A small contrastive image-text model, trained from scratch.
Model: 7.32M parameters, encoder arch convmixer, encoder norm batchnorm, encoder activation relu, encoder patch size 4, encoder depths [14], encoder widths [320], text encoder layers 12.
Training: soap at rate 0.0035, 5200 steps, batches of 128.
Data: trained on single toy objects rendered from many sides on busy backdrops, 203450 training examples, 3.3 epochs.
Rows from block 7 of the text encoder, named by matrix and row number. Rows with one number belong to one attention dimension. Each number is 500 + 40 x the weight over its row's rms, rounded and kept within 0 to 999. All counts start at 0. Numbers have three digits each. After the name is the row's rms in percent of the matrix's.
# v: attention query, key and value (stacked) (text_encoder.blocks.7.attn.qkv.weight, 576x192, the v third), inputs 128-191
# proj: attention output (text_encoder.blocks.7.attn.proj.weight, 192x192, transposed), outputs 128-191
v.3 114:533441522507485467501531461473545530530450570532457447514564512481450494577475495503468500480526527514494486459513488507525444508391513472467445442559467530565475520489539545497436495531450522
proj.3 091:441566500507559476521466514511536514515502479431543457488490421527514469460485439475499568532391472498520513554549459476498554441527549531460469531499529491473549537519514535521497528433563444
v.4 112:541449502486519482516489516542518509503599532512478547523433504536473498592463478567505470409514516558514447536431481434510608533534507541469532480516510436519507546488454412519502441536501503
proj.4 097:467566429565544486514549519511478572523498557441483493473547494554465480422458481453444527472506506486585535486516494496487516543544510455466502506541503456471487479527499544514545580384492577
v.5 113:536493474456531518486454492523440480443478492525536448439557518521455513503455511470399493517435411530435569612553481475562452480457498474550556499450494530499498499439447457442578546436531484
proj.5 113:521449470513520524478471532561521456548470438552399553476459479474480543532504459523538554521528593563545486453448488519436510516545462526475486512553480471477535502541533459520426476540501435
v.6 117:520493510441549530517462563481568507526516509475487506482528514490508504435556438415518484569533450493511509459430495482489473512466495424570510495488440513570497521518565487437534471474535517
proj.6 105:510493503514514560540477461467503503477459459502527531501522460438480486473492493530534499524448464536475446476618510498468468439457483607534450460481481534535530479468489611469499530491498530
v.7 106:497495464444446473525521473458513563483484404503485551543488514512523553532524486492472433557497532542466553437518624591511493494486471484486550478498573455532466468446523539451505493485586536
proj.7 097:503534540442518599529458577455486536508528553511541549514542482522572496401462616504424470472508513493451491466569512492541452451565552499505519461545508504510490506546502411478479460486479504
v.8 105:497509445498453492496478498447542589517435519512453523508468547556481494458493483551549517524532524465482469530500468507467456470484514507477473497509487533452512594419491462489496476486477493
proj.8 105:477484533516469496500437482513454546492495493488477508565497455505500446530465485481505520478453479539491539492456528483468545511517454525541419491532469422444526462534478501500547459471463510
v.9 115:477467484495455476531566490445520576532469541487546417473426467543527461469519442528522458497494490560526541456488520542525457487502425529448521537524454525479572543568552546478431498540620468
proj.9 101:527539544422504480506449536401505511521563440482497550471547484456472469468568492486525483485506419501468458512557505455551575567495483442463476473445470488483511514442442463536568469517469521
v.10 113:500469514512510482440519555454506529427489489523566509446500455504500463425638493514467511487524530465475509484461462468410490528521498553459489539486492466464464514473470437395413440513518477
proj.10 101:476494532457549554508468444562511461558499553555485503486543524566528522418498508534551448517457496499511430511500528531523484436490454551422459493484502481596442464508487485580513494561458519
v.11 109:478494487508464461555497505528469511538453488482476495498464463522504483549460456504471505496568535543473435488491607487460532515492527480521434443472450380449535484552537508512443457579442506
proj.11 087:501552549479545474541490506482523531539480535493577459438453455545509492488540596481533463483424486476516495510573534556604539461499518477491503461529539524418495472486528513487446492460528514
v.12 110:451409573532468541497459469494500460483485488522415469498448465500512449493410506493508465497441479511490539475577585522533502476495501532565422497515534537468501446496545503476496522524524519
proj.12 106:482538476517425484507525530517471515523475479489485609503505442503498460545503479560528546527480527531516484492386492546413558518538546546459535505514494492486529554500450567509555477488481470
v.13 109:469536535501505512486540525472508534532491453497511512508436542578496506441539484551487492423576495487534492502400503525495532446526496526504525497491568475492456511505448450467540515471468510
proj.13 097:514488519453518455505463503475515438468568544517541518453507516464490445514532490522535472552453477474507457501484445458538412574494480460436529531473499520559531541469483438506509514516485562
v.14 110:494484547489506492538485454510501502441402524500521493484584516488501495513408562562537567476566458518515450530530536417522483451448511467444511482545548552505497523393564429497486483545518523
proj.14 098:507507520540473483482465545499492503538548464521445549456494551522539514632497506482479476485485594455473504475526591519485507536502486528515578492518517496559533504571497541421485443517503483
v.15 097:437524525537503478546527518485441523575488448500480581480524496550457524522465491546484532540462470612467396445434476473495532532548494517499553510533527480491459496520559480518484502518522530
proj.15 096:549516447513413467531538557458554473444536490610445403502552571448455525452506506465473418488546487514466535561506472471567472471505470433489515521546518578569450522522475460496489472509519448
v.16 123:535513452505483503532469541544484502496509517486453555532540443557582516527536504485513521468537576554534545421464614507485514456530563508561534416543500460551408482464496502499524497506514527
proj.16 109:420495488452529484498520515523511515478567497477534444407525548449460543469469561515473444501490432479497521464561483448554468436470513370471491478509530514548512507582480569520440477480531509
v.17 132:511490542492466560519461478518476420529578470524469559515478417470516514506490557466540514468437502528453535481545552531545520504479512559508505521488564565465458493439490468520573572412527542
proj.17 134:465453495584506570490511505484575534451500522469555498526539589559499517522467536588413550536555577523526532463432439495503454481529567446529537561559562511502456492541496502483448534512442425
v.18 111:490529468540554512514502512496499486453477560551501493495485462494533497534491553410449508454468497483491504543492529523523495458526553512535473491557502567545504423423406431546509425482486509
proj.18 090:519537480528519568467537462498489467555447429507485483484545454531431534520538490458538469580534522483539533513475494486475486523438511545487446459497510424474484527543534540490494542459535448
v.19 121:513502462522537562478540442465515552531441557496463489467493521419561424539491510555486470486502494507535546468469474501450564498510530507460554476519467423471521527446552529487513514530522506
proj.19 104:485508507526505510501481580505515542509503524460501506548514535539462448488492495432527514428513401505572503570507501408465468437556474572486439478480509509436485475519433458514565495510513516
v.20 114:477493486505585477545480473462465436383603526535496504459494447512528551514543454499434498429497491449494470585550610490557510460508465448521520520470530445527496474468440541552449520494472554
proj.20 100:452475617424486529509458472522502495521470457475505474486432487491505547493520462520485455523475574471521538468485494493481515573605507492418474520445489474479497488495507470502454447486503506
v.21 118:493441510524442538514520540394466505499368477446455497480573544487473586525488415543461522518513505523510477451478562462440470433576542511447470529475470500442550485480552499467527463526398517
proj.21 106:460536480478479564540481504502530514496578506499545502490445518510514478478523551449600446535478520488442535576459476550473415504470484491590530453535523454538471491529471448384537559535560465
v.22 120:467458444509541501504448504568454466445485515482500532493520424508522518447568495487434438455565456537545490514507521536492501472490606480546576471508516423549472467514465525514456504498491523
proj.22 100:501512473452534494446531469430495440606529496513555389537494555533497486512519526546527462515487476518429476482633452449567454490482472429462415488445480485488452498495464496546497518511502461
v.23 125:536477515580475540481484524498446525463469530429527492500526534483469497481501454523526453586490532547525525468443538532509473485536511544544495496474457440490513546592465549518483542483584451
proj.23 120:524582484461573495507493474416442531586536478516506495471399514447486535490517528440542490515499387471438435484561464463488434525444470449507489459498441542513450517455489430485550495470527567
v.24 115:411429487451492493497529509496501455540519536521560459456530529442479511521496472439462448598467556482453536515470491492488503496465480561533494503492545434576495536487503524509481508588548498
proj.24 101:466544467499534488478476517544489536460531450459430444583462497479499494396453535513505505464503451497528525515518502458511524559534530454511446409543520525489406451503470534467594497430540568
v.25 130:558529443459536496489478503491508558478471496463568437497540498445475471444413574547554528531427485487467490533524350580515468492542408494492533537540539562535557495449475481380525496501459462
proj.25 113:476523492503505508557483547499478552582504473564384524544551551469538464505576431424576534486501509466468473518479568417502498497543457518493501500486483523475474485450552507513487505536524590
v.26 118:467481467499470469552570491512507453509546483440473544466516585481497489600548515480461500532498514521530479517478540528482472507515573555488503418507500508519482491514600526530514515501490497
proj.26 116:535513470452545509501501496565508461550553569506565442594483497524494486444444575469496478526525386438516505551539448469525463470471516529578445520539496459522492505497459488461488437494527498
v.27 110:465495505497469491531533548545473488515552525485522505580492471581462519550526499405458494548516488470537561475456497508514550519494527531487425487497499531565589612517456435453526499550522488
proj.27 098:516536455485449509484456519533529511427518413537420551444547529480531549456494463483424562529475499549532434514488525517486553489475419472462541592476493477553487486470533516584489528457500558
v.28 130:466461552509539532516494469504448433558496527494476580514487543465553594545487556502496520418541537512467539501453537432502663470466489532467460510425490520490456469504538506556479590442444460
proj.28 119:507502490484493514394550502549596538448509470419573470526497543567437488533465558505556518502535535436572532559497464485500449532497563512531481531558529476551495528449481458483437498530495428
v.29 105:405528492503503497547443480525491407461485504497507513487538568501521556436472510497493551584543533452449520493423551494470521516501538486536480500534495549569575468518546481478573492455468478
proj.29 090:512518474527512558490567491559549483473545507598534502500525522472492533513515547541448501482528581472498466550556584482486493533443487506410559514446489529540431513486585483474432500499460472
v.30 120:522489500494488482496495516542430417478551515466482526464494476511471462500535523499495447444514522549464521448451488473426511458468487506521441453450449440470534567571495540553505483520498537
proj.30 104:484463460434459456445559512493478536509532544413542456476508518494447523475479543484523552511549438530527452532532530538567493448535532485468499494531471475462523491508477447468435517454487459
v.31 105:598554481457489458489519467503487499548416482519539541514474478445567481472417575544544572488460471500574496436551502520450496506468549552507514418517542419515461417476475589553488596562470515
proj.31 093:431465509425524491432484568449522465563496545558477479504507524528468495561505494511504430452496554532444544519416579471554462510489494474502537479513482520432558479502543472481422511554491480
v.32 100:516513439581449464497436427577416481473448478464462529546501483515493538522486531527557472502508475434472499528485551485468506534497482532553504455488488481573521473535500459570499527467554478
proj.32 111:538479530505512474507436526508549458477541531516416440516506582521558522500503483534476451457483508550566497488554477491499475492450531491483518440487503528430495562448602454588561462531492551
v.33 095:610533518552511458541489459513577445542548467537474466491530450475486550527465453516487517505615528504556449489402471532514485466479482488444519533531493552449493508448417492502471467508507395
proj.33 106:503509504517514420485496551493457483524455481490501450530467552540518459472532588489450473467388482472474558526528511480523506518558493446469505511499477451498552453540451586489470549428480478
v.34 098:508573526507497528503456534492512536496520463511414571480436459506440557514524483546465556527414501519537518559504476454513545505516436531526465521498634482481457579511509551471502487464541541
proj.34 083:546479525502460519504476518493556500451508587457548467490479502434538524470446492556454489504557462515460506482506520510493507490524522499550523456440415532474501480433499513544563534562571463
v.35 104:573569510540489512464520430523490534559483522508558516532515493477531575493497600534514491454443474547464482493503559499491488446531495474500541477541434595472557484496525478495442586485523464
proj.35 105:521445463440499483519500567457582386467563477470477476517555474552444439486470497498508466467482452449472450451462485511459579448496507480518479526452526500456497526509563513517550470526505551
v.36 122:546522499495491507492540498440533484476551548407552497467573528473538458496563474471518498553518478521570496490478494498500469494559591431471522479580515418502477522532510539486520445595518491
proj.36 115:472528539528487530498446469528535582494485495534451561565408507512486501506450547615510581424556602493509507555522588586492534506427550509529516574491519551504531505528394483549469580464444510
v.37 105:440474520538483482545559569532464491493570526392498461455475485485482457554513487546524496553579521520506506464541526381482533439505512500487477486481534487507536544543543480476481525502500515
proj.37 098:498469511531438566545479484548476491507490506515457538425409505484505510504491527503504525460501553488544522544510536532489492541478462497539451498526435552451472511470539480615489563489451427
v.38 090:516487450510415477437560524490528543447444430471477493498559523568548501488484473448524487535506461513508494469468426476517497502507495469579494557525502533490473510507568453499477544462461477
proj.38 091:511467535511507477578508484470459488542515437511443555463481565538452424440443527586478483408481598531492474512521542563462433545512530460508473419519521527492526501540453509482463477474426442
v.39 132:471390459490453501531578485479461461495484463460462396437496495474446438461508389470488462507537542535494497412455438491516418501544580536484536455510468473496415490545474499504457464560483516
proj.39 137:541536523558560484464477498545493484484485489554487593548453517565498543581440593571505585515529516518498540580521565479491523469461484487503555558509503471488496548517427528516484602522490509
v.40 092:550541510474587468466562533493503462487460455561479462530517482470595499527559527469544560548442435466511506600448470487505571562510496473517536529534534442529517496535481496504470484478487483
proj.40 098:461508456442553542437503524484546475457493516499543495480490498572490512520480487389536475590538513452414497490519464459472480377463479489462540548458505501520554481467541453539541520535513441
v.41 124:545529547522508528460471501464482486553508499490454548495461456527533539496496591469549491421504477515502514544547523491512574524497510484469522581479481550532457452531472515526547509540499448
proj.41 116:432415446512498526512525526497467466502487470499555422485528526442554484492520411488524477548510471416453516470491477511451535470460453544493429469547517485473442468533596449471545474462472504
v.42 107:470456416492499549503575534550506599451480473468491472444494588460520493542536549454458480521433477476507457506477536459511418454533478505507492520493534488463490506442504544571533440486486523
proj.42 101:511497578524456493425457448545459492512574578507531579550471511479529552501431478526471502483525497508479508570562497562515455497464547466508609498450565446531476510608387523505503509509467506
v.43 087:472527541497450554453594488568473492534455557510463466553499521508462448525545518438542517531512474482532446463539526421522539429511503576431498513493451422469507511500417461475477446474421499
proj.43 086:502493468422555446435477436548486569505577474538456504490498462494513509545470522548530476454555444462494489460522460486508498578476547486496427518545552495489527515480469489477437531516516514
v.44 100:519577467534458547473393449501507439483416494538510467550513475458487486486516522492555460522466512444508441547529510436457541494520468486495448535491541506526558468464481493589517501514478526
proj.44 085:488449494423521536511544530410531513547553520471502504499499567514449507476475505481494496421466499566517481424495504510514525430504511547495540418497556532478513478477549483509575442501487452
v.45 097:471450473413561516457495612502531472493493517531455515501429507572517433522542483518439474531563530550503482551542499509483550564496503496440506534442499495478519493489487511491489493551546532
proj.45 089:557527485453467442498444535477552486523476493491553519481514530489492512499466520516478505550440475478477461462411483473494442405486496507529508537500442515528511467469497531549504596512470504
v.46 096:473542482558533569492471494462504547526507450514446521547413492401457472479510509525466537520524503508539489513529455474505565503539481558551446522481476536441568487532484494497560523517485472
proj.46 091:562530462583550514554526528445467464476429504515504455462598499510531549513528471532495445504489446452466497506496487502434486462460500461524499509487461519588455505585487444559572488525480534
v.47 107:500549516507478517449427464450406541517436498477523515494432519504533499490546534487500538495508524500486514566536466438473491536511474464477486544468505565458500435480492468496574553490540466
proj.47 118:484457464418462536512562552473492492527535495481482467431519482490494443480524406406414551503492427470482427446486475510494541460533527473548498457526483489452537506447534486487479492486492435
v.48 106:501457496435520465555531515527485520472455494415525472426507454452498399530523498466516554518500544470475439496471501492521446535531526548508493569601539470477469589559479563539512469570503450
proj.48 095:515519463578477487451458384520545487502542498584468582480483543586465522483561524568479508519513517444431610609463511546469449514497482531537493492433479489584528430506433438509518564522471513
v.49 098:492514449485476592509505420423559556430473470466475524483487424492496552436420525403540531449557552492509514453461468473538530491514525399502492507500477467515487577472462492530463565486564458
proj.49 104:552499527550518455466508478515496462515546500506505466505557537526443531562502464532475500430548469512644543470496503489478412487471513470492429454516496456442494520545523455517490457523505468
v.50 101:499561529527461479524532483503477543506508507504510533484406449538465491521480530480452494443558532526394470433515518553490500486378485521485530523496494442467522497499510487500526486468446456
proj.50 084:496476517518506531564490525479569449530486516538465528507566497544447447529522483387593485451459525513552501514462508420550562493514537464578463461469542516502480550519594534484466475491547446
v.51 104:478482594534478451489504502478549533542534503498479478512521453469481535534495494466499551465586513485453433533493498477495485480493459490585461528541513471450456484497594479495517470547409502
proj.51 099:408526503525604483559558525456504470541492521478566532538507515509505445472524519458503472532468478450479579464440522476468483396503533566515484499516526623521509433472450515437453511546537501
v.52 094:489593426539492490439480510488503487438464470533540506482489438535465451515452499503522477563459450579496433498550464475509466514472517558508530511483486552470515467414445509543492575450511496
proj.52 091:541436566544455525525535479529479439566612520485460490519588498444486533469523579529496505441465435472507554420535528518501519442536453472463539553508480510468512474536529558510441434475502450
v.53 095:559493449493460552577463443495500418537499481473529561550541455489517459531437487533536559510437492494484536518522531485511450599472482506507486497470469509505456544490487444495425445462543404
proj.53 092:464487494522506456422490572426472478458499491509505450539504499484469507466428505602407461523552491496507559516468462563526421445460542483518487493525473528561480460483562557537572530502491525
v.54 100:490533538544515487462482472452478512542459506553500505480420467553548461537470570516528491477527489512453426587497530457568532562497434524512476485538527479497469478514531505510514503482559493
proj.54 108:514487453436551488532485560506487492474486479522572505509482486545500498569569439495538516484485444446542521405428463466499501468509523507543497458473576527434543501482510504515542506506496576
v.55 100:538508484453428468503550557570486492440539449501494482498521491483493531438510436434533492549508511402447467512485483487517454483562477480523474524516500500491509557494521532538428424522537467
proj.55 103:440414540592453549462508484576488566414516523485469457492485516531501520512489501530535504489503564582424523506546532499544494554413456472457548509480457477494471460549455490500515483477470456
v.56 105:425570476514513514478465560497444424457579447557390497457393492489448525535511515542499484485569580538453498587447511514530450481550473554497572498491566564486478495472476484455490530461436559
proj.56 100:520437586526507476529514445486529458504487536526577561566507478456503456490571503476477518550472412516401512429493472567559501586478476526516535497496470484531509497454464503472567509542517531
v.57 098:529493569448536532492465516484461442577411460565541460493551462462533557515529588461478539446501456452569476582468504461488500492470436532427487489494383514478457501475419442547477418435476500
proj.57 100:519465532529527499532502533505528531449525553537515542570496524485472475490471474469438461562480443481457488409509461526495532477507508507522519570470537525476491522524614504490436515574580502
v.58 094:460503446548487487487492529449518418463568485458502575486566521462473503458548457483498505516547517513530556487528490602486402458520509485539487426440488530465468506457502521506511540494483497
proj.58 097:438463547493518514489512525522444489492473524497490437528465510489570562501462592526534508478534462523497536517451535502459497452453509462469522573489459551526493481515531445596589408467504494
v.59 089:518458437551516488413553437556503516501533494491502503470476511468505510426545514521515562576510474503486502490515423469440532484510521488495528534538455552569493449501488485517497469519519480
proj.59 081:565553468511471475557524533520511532467492513509399518592488535507543568544444504524532474508520452591519467536496545491566535427486468466470560457527561466463583570429530488537563398459484522
v.60 095:495495526446455437595517527445535527455489524428546411549555520491488513504537454543481474538487543434520516491537534553511531471447501452510515476555516458497485608555491511520551450494533555
proj.60 098:526503552523450487399455471567489522561468429511494483451433546488482521504479530541523524452442542522573468506520496522483421497509535442473501505441529547512455515461516432510502455518505549
v.61 094:479561530490555473500467547543489477504521457495473506522451406521517481545530535516506487518515445551484533480498478489495493537443449455517512532506519486458558602545482474464538454545583512
proj.61 090:585488439490368508503486482462586450432448521467545537508589493517526468514463525502537475536555522512515493590463542443455496535528515534481532462449449503511566445514512478474464480433516532
v.62 108:463514479466426522486517471498542485457450519439526496466528579430496500545546480533466449507495413494448525424508503486506502466510566475492446480459521487458533534548490525489523573531412541
proj.62 103:525501517420564505495438509535514484482515490509409495490465547549496414496473564483501525368478509552521547564454494578429510525503421455511459477527410503513499493499493501498471557515518451
v.63 093:531459580460529423503510538509495469459483526433564480526458570416447497500452486540568494486566485499429465492449400465540468438468504513417515480493536548511499493509514538461510510505527476
proj.63 092:490497388480461504505545455504543505450557410531465476534454450557566475512479520448484524473496471450567526541488509511448567459480540484564520512517533485464511574502482558493573526513526507
v.64 098:477533487460513491543517536437416519460506573519533469498564461471469537473499521520475533543497451472517586534469485512491532539525528517524460497483486550466526452467494483519427510397438518
proj.64 086:539468456501454527438529448516432497547505492457476513538536488494507462583474504528526411500439581460486409502568506494554451506548509525446519530454512523492512543441482545539531525483576436
v.65 079:454544496539587529498510493482482427409525478499517486479539533537521493593532503499549417563564456537502509528455465510553509553502504494593466472471474478569541538512534456501543492476537577
proj.65 081:511503515522440401519536475523480578471451630570483565512430528516428413472412497493547491541443545453420524501500543511485525469477448549538554528528458488524546487467528444485539532533526497
v.66 095:507538451567565550558549517497512527483554493444493527529482549493425574572507523540483471532455471524453519546490443495549440550557415526553466500429485547467432500457514467554541501516501441
proj.66 083:494495475506477521454441473537498490454473592487557508483559527451533472483466483431557451475551530443481515501568617479486589539458510538434408441462485480483465489507476526487487482536503526
v.67 091:533523465553454500515508472536551489503523603502467534494449478493533570434454497571527528431474525493574529587477600486475448465442466551495462514489487537494553517444494511495502532489448500
proj.67 092:524520555489557417526495451512472406545473516548510472487535504502490467534557483516455522463510429561568511492508434521518470495486537444503526507462502473473453461453449492508530450442468489
v.68 083:474518492580506530466529494530463510491505468537445540534545547427480468402500554474504570478510488481493511539519471497545495465544504471517418464522433567494527556445483453451469483502463521
proj.68 084:554509555417453505544463474551455508564569489424534500496512485502482470474485425494474481484493501486499521482519434511526490541467543548481560499464526479546555472490512543485435512479522470
v.69 093:529443531472553517577528530454473556530485480518491492476584479497471462462521474483492450506499506501561499456431483496525531496510474490485465454478535494474524498488518481457494492578496518
proj.69 100:482562551515433472472443480457512530463520479482487508513532551465538490453472470473514481529488477531508500480542454467481469541548515525467516512505493525511453599533499563500463465520535513
v.70 088:473466535579515544540487490563532512496552513467519526499491458426502513509468490565532530495586489495438501482555543477514474533528564531458489570448550483504539453518513524505467506460476435
proj.70 091:471560445510512481526448413533493495448545551538494518482437497534449479505523544557464491463468510542557482447550478501462520507425445506557533472430494509531482507490461480565561511479494563
v.71 085:504510506481473493497511523510501436534477488404446506466578468490449530438516484456476495523502477467568497430492481448491517510495460501499503493356537529457511598498505468524509547518474509
proj.71 084:491527509503523484499447495491470534476570534493523479479427499547524418585498494574532493510486508444483508532552462509514442482536448464501532471603476449548535503499481474455504441501553569
v.72 093:523501465467455461557397450480463493493562547470430518476519505473532552474502446541538490473486519502532529434530521500498492482510471495553612521491535538514564485479461537473494453425498442
proj.72 089:476445512515540450524492553545450576504495496465536477515437463489445452556550493434454495553487509442498524508504530467545483640493500507499437552481474560486444516578461453529501521543558536
v.73 085:529486457467472481548464519519466504449469422402508508544549503576477543465598410559542520511552478527550564527500502521496473482464461540498580478492489505489474466476480513449597504527576526
proj.73 081:437496567555508502519541489488466473651453460491526479479550487482489416476458555531487452533485542497481490456528525401487462575523498462464434477534485497486495523529453491539457497401504430
v.74 085:540461563469526510512457514529586476525588492498507565460491483477499534471459560568535545472517496417499476487544489460551540502522477529446562565464520498507528448536484487424538436501483516
proj.74 087:506504461455418493501489441440386478497488430534499432563467491476516434518542508396456550554523532562477588486511521566497514551479489531552485563527537529549490474434480510521453548481469572
v.75 093:493457492529497513496478475494455442475483489530475433488448567552532482437498539449525484468474532543536519527493565467538544472464468502554497463518443461506557542522560513602467442455501501
proj.75 081:520479500513498445490497516526526560521534531490522515521543495478469485544475475500488568564520487459522482530477412569459429491508474457470498413513514542440445501480541502486515493492489581
v.76 092:535446441421472524498448431483550559494488423508526504505459496495518500465452439531501400533477511479492527499456460532513513508506504496505522547524538499439463577514485498468518538481472536
proj.76 093:504557556582498456493514579499501500521550496469554494467571538514479554431521538515466465520524501497507463457506482434490426474502455484504466534457463521485534508537448556518503473433500455
v.77 091:566522462476561419460483549452598493457503520427494515556461436451539498524422502543507546455455449535545467468509513470479457470533533476513514470470517483445399405469457512540476566510516419
proj.77 097:530563490504472474537510401485504483444498513604474458468449535548481524503491500497542546542526490480537529551538516545498494537473455477510532425507525491535494514519480465485510434428522561
v.78 092:525448484461511556530543491431498497496467433544534456476419417472531489618527448477497472479529465507428523506522506478501444541467520463487518521488518503523460425473543455449509532522506489
proj.78 091:486506476494449460467490506526542548549444519488488468512531538559511540354561570516460560493511557512585510504493479554510515525439487509573456455458563508517547496538478504532495509493474509
v.79 084:551471404444462568524449512512525541512476501449480492468557451508436523491525512465469499522551499457533474503477471444519517540551484545510491503448513433469454533541499501535447454429490496
proj.79 094:462562528539490538465531532489458487522546512449653513468482472492505492528524445503440508532533460532526495457534462512445573484523516469552450551506410560435528529527436553465554572507443479
v.80 087:524468526513483510453454536600465485535414489466531517533556431432448512468457534526486461489482469434492445445496466521490564449455436499443444537466428445469492487507408550449526545488446545
proj.80 084:518475509445489453543568434446535410529545488488530457507486542524447441582485528541474457478446485567551566465540492463443469595541491533485454470494494554519526487542491472471470514494568469
v.81 093:490559545487497504595438479486474521518521517468469468435440496517400438546446537526540522508528475517455492437502526474482448468474532496499504505527516447553439471508549478529477481471539465
proj.81 079:487482528519504490466548477538491492427569432470497581571571543489510511376467441472478521526510534483492509560460500503553562488588519511476501513520522566508476524471490482481495499473475475
v.82 087:484509509521526528556530456532448526449503546417458455516510460541467488505454487539427431484556495519491511484514565536545515484552570474616486448468562552551472435502493521464520529433546535
proj.82 086:510463518495496473526529549492489503539440458493534511455522458497481550521482535519529484510514495490503516513476507464492432477467434507421432501486426481437496526544421449528586441559556409
v.83 096:511474511432572483487493525494492487547424532531533485526559533505472554504460529560507512472628466499517472509480568392531506464493451501446535497523541458446506549480491526533490565491530472
proj.83 094:521501494551478556497517482461489523473535476535496475488453510543539512432558461445498511523444509538473531527448566545509489540462516528479557518486564515506468448487474440492537521451466508
v.84 086:482439491498501470574576413506474512528491458519488462525570454492528523507478491517448528525614498548423497494502547533458516503502564535532574410470488435542495540441504536471500455535504433
proj.84 071:474561534552450522486429600526511488471413449456584503490545588443454503485518517477574517456417511516523544449478474500508434481509498511449512510492536478536478522523505558483403546533525515
v.85 084:424500533515528482518551519484521544446550539519582476463442545568456464475527449431436462554527458477475487509541516441483510513504532521548553496490542445498528497472603458447507469512502465
proj.85 075:492536462545455559485490447551475555521426508505431547532577458469516440504491495562579547497536495546510432523385510506483505510523469412511517453494417514490487522533469598536469525492494554
v.86 099:471583451524501576480470472533551470520448507449486497504515568448458480395531430535556520457437448517547533426483520495489544516529467446525454559494533520447482477519466430483500570504452529
proj.86 094:545525554453480442505564441449458482450553484527558522431494491529498471573495518551465537493565505499553476535537458525502430487541506531461448477542479487516500532529539561491554462418574557
v.87 090:513520544431447472486515478532507473508508468524470565468570461522490552541567524493516543390458541450531507473486456474518541521573454508526481476515472475503438506422463481460499433528474542
proj.87 090:529511480509497486498489486468537427610522512481499524508523517492493431526491491453499509506546440535544503491502501538433448425511480545488488491474474517458530470552531507510483534501559463
v.88 103:487491525427575436529479581446444539524428545485516503506429485503545456512505530398527491518563434536499519495481530492503512496543511475531470529475507462520450513486467444459510490457506532
proj.88 084:575473471547452480473532506552502524485530510502436516543521580552527495516449484551552503511494541530483444553491460479514528486507533499528480516472520517501546509493524448457579447528475499
v.89 087:494582534499508518428433536493430462494463540475545469552529510527482521461465551537526475552490506502484517569495530570518494505516498514427474563457477498489425496478492531464428548439487454
proj.89 090:560440478502505504555518490484553444498569438549499506473472510552522487499486538480434482457543532525491466503435476576481525586487527559533556512446547571506460439464482424526528501503492575
v.90 091:523556477526527430499511474469537581486463458487622540534513510552504557533500523500473529487506467547469496511520508446568484542536591509520483543495524522543470537539483499470606509535421568
proj.90 083:491504527487425518511521528535467521516574454582465505458408441485562493504532527452451467486461531494485520518485497533552533416439462487508509575549501465608538455456519443533432488492537432
v.91 077:436553477495447487499573559524441482434501387435506518518502509483531523428499496518496525505537487563546506564522485535481565464501468498499460466477500493542502539490522545530501432511539535
proj.91 076:529487511534550483486447434570498504536452557516448501512563534489544507488445492555533552480480463461506542506441496472458464561497491507591361500474528524436511535470511515523505559538508472
v.92 084:488443427452532537494516452464474535432557509490492483564513430504494535476537457497592514529558475537417471462458438516492558522517532476485446487504556505513419523538534458447502519507557590
proj.92 083:511554591549461530485560544586520524570486504503564526414450537521538430543539522485487480535499547539525537579480572457535491460493416525497503531569481552476523499528474510560469517507497480
v.93 100:506538426511464446578494469472507489497436504534497480492412584487578421498514484511464519410592484545512557441484396477507507513513547488501468494543477529478490505535509530529513509484488441
proj.93 099:459488532525499549462520488486467556491485434446463553528578485480504582515485421507572455525475490466539481542525445437493464438520455505522458495476590443518457521463499553484496468526500473
v.94 086:523487484486482560446509494497519491609517522503485544477381505470515564447398546572508436466520506517490555491482547473498477483515502527446478499520440517401561387464556461504520528524477484
proj.94 089:542539452480537532524537465539567484413579428534503434513545487564456431482454512459506532505510454533523468481475492574470473575472475491572512478509478543572480564492457459544446478480476516
v.95 097:537467475538531469577481531535520525547468568499456597394474484585398507482495455553482518455487474483496454489491461492514464550504489471536522402480468485498514541579551525496450489483477443
proj.95 106:456517508558517570548532429497456484438527495480501481556538466513598468510574500493521486526511483440515488501459448471464498437510522476440466558481527482515519555501472500516513486547526466
v.96 093:550505487512534555490493510487521552594492482485508525487513466503409527447501449476544527467494446471464469524473575521475509530465475561454493412551532550437515515497567486445458433511512488
proj.96 088:444496550541484468536455433538491432427494451434466515530539579555545481451519494486444485492466533496463570473551473514512487532532492448464450493469461486509447508530480554394558542527488510
v.97 100:504509469573475420474573522462561527525510548468508504507473546451503553487511525445469467466519559483500486480499431509544486556541445456487464474480537572545498483549438525555477479437506481
proj.97 095:476494551545493527493481477485531452465517455550535541516498450545446453496474558509529564500486463503492516535511542514465500452489460543483539526520535517450509521439520444472553492526536466
v.98 095:559551548512496488532497538493565514501503439506454504469471553422488532458541498427412474531513527476506498495569510510488498512515529586463517500407516482480453478493450453484474382449470537
proj.98 087:453480453463533532432501499504526497450578483510562511525507519497534489486462496493531535486452577538576427475497436491512525431446465505507463479481458520506529489481491505544544599618518490
v.99 097:558506518481489481557467485436531451465468494468571550479463505507412585513544478516440521472452522437561500543443519462478523487538479507513519489577490530471486475503542519468511452513527539
proj.99 094:460488473590506500476502447516534548528499535458454559478478494506512412489509473488547495497465499450409483504497509570520529498453497482551489546492480582474480602432421419540491549418533520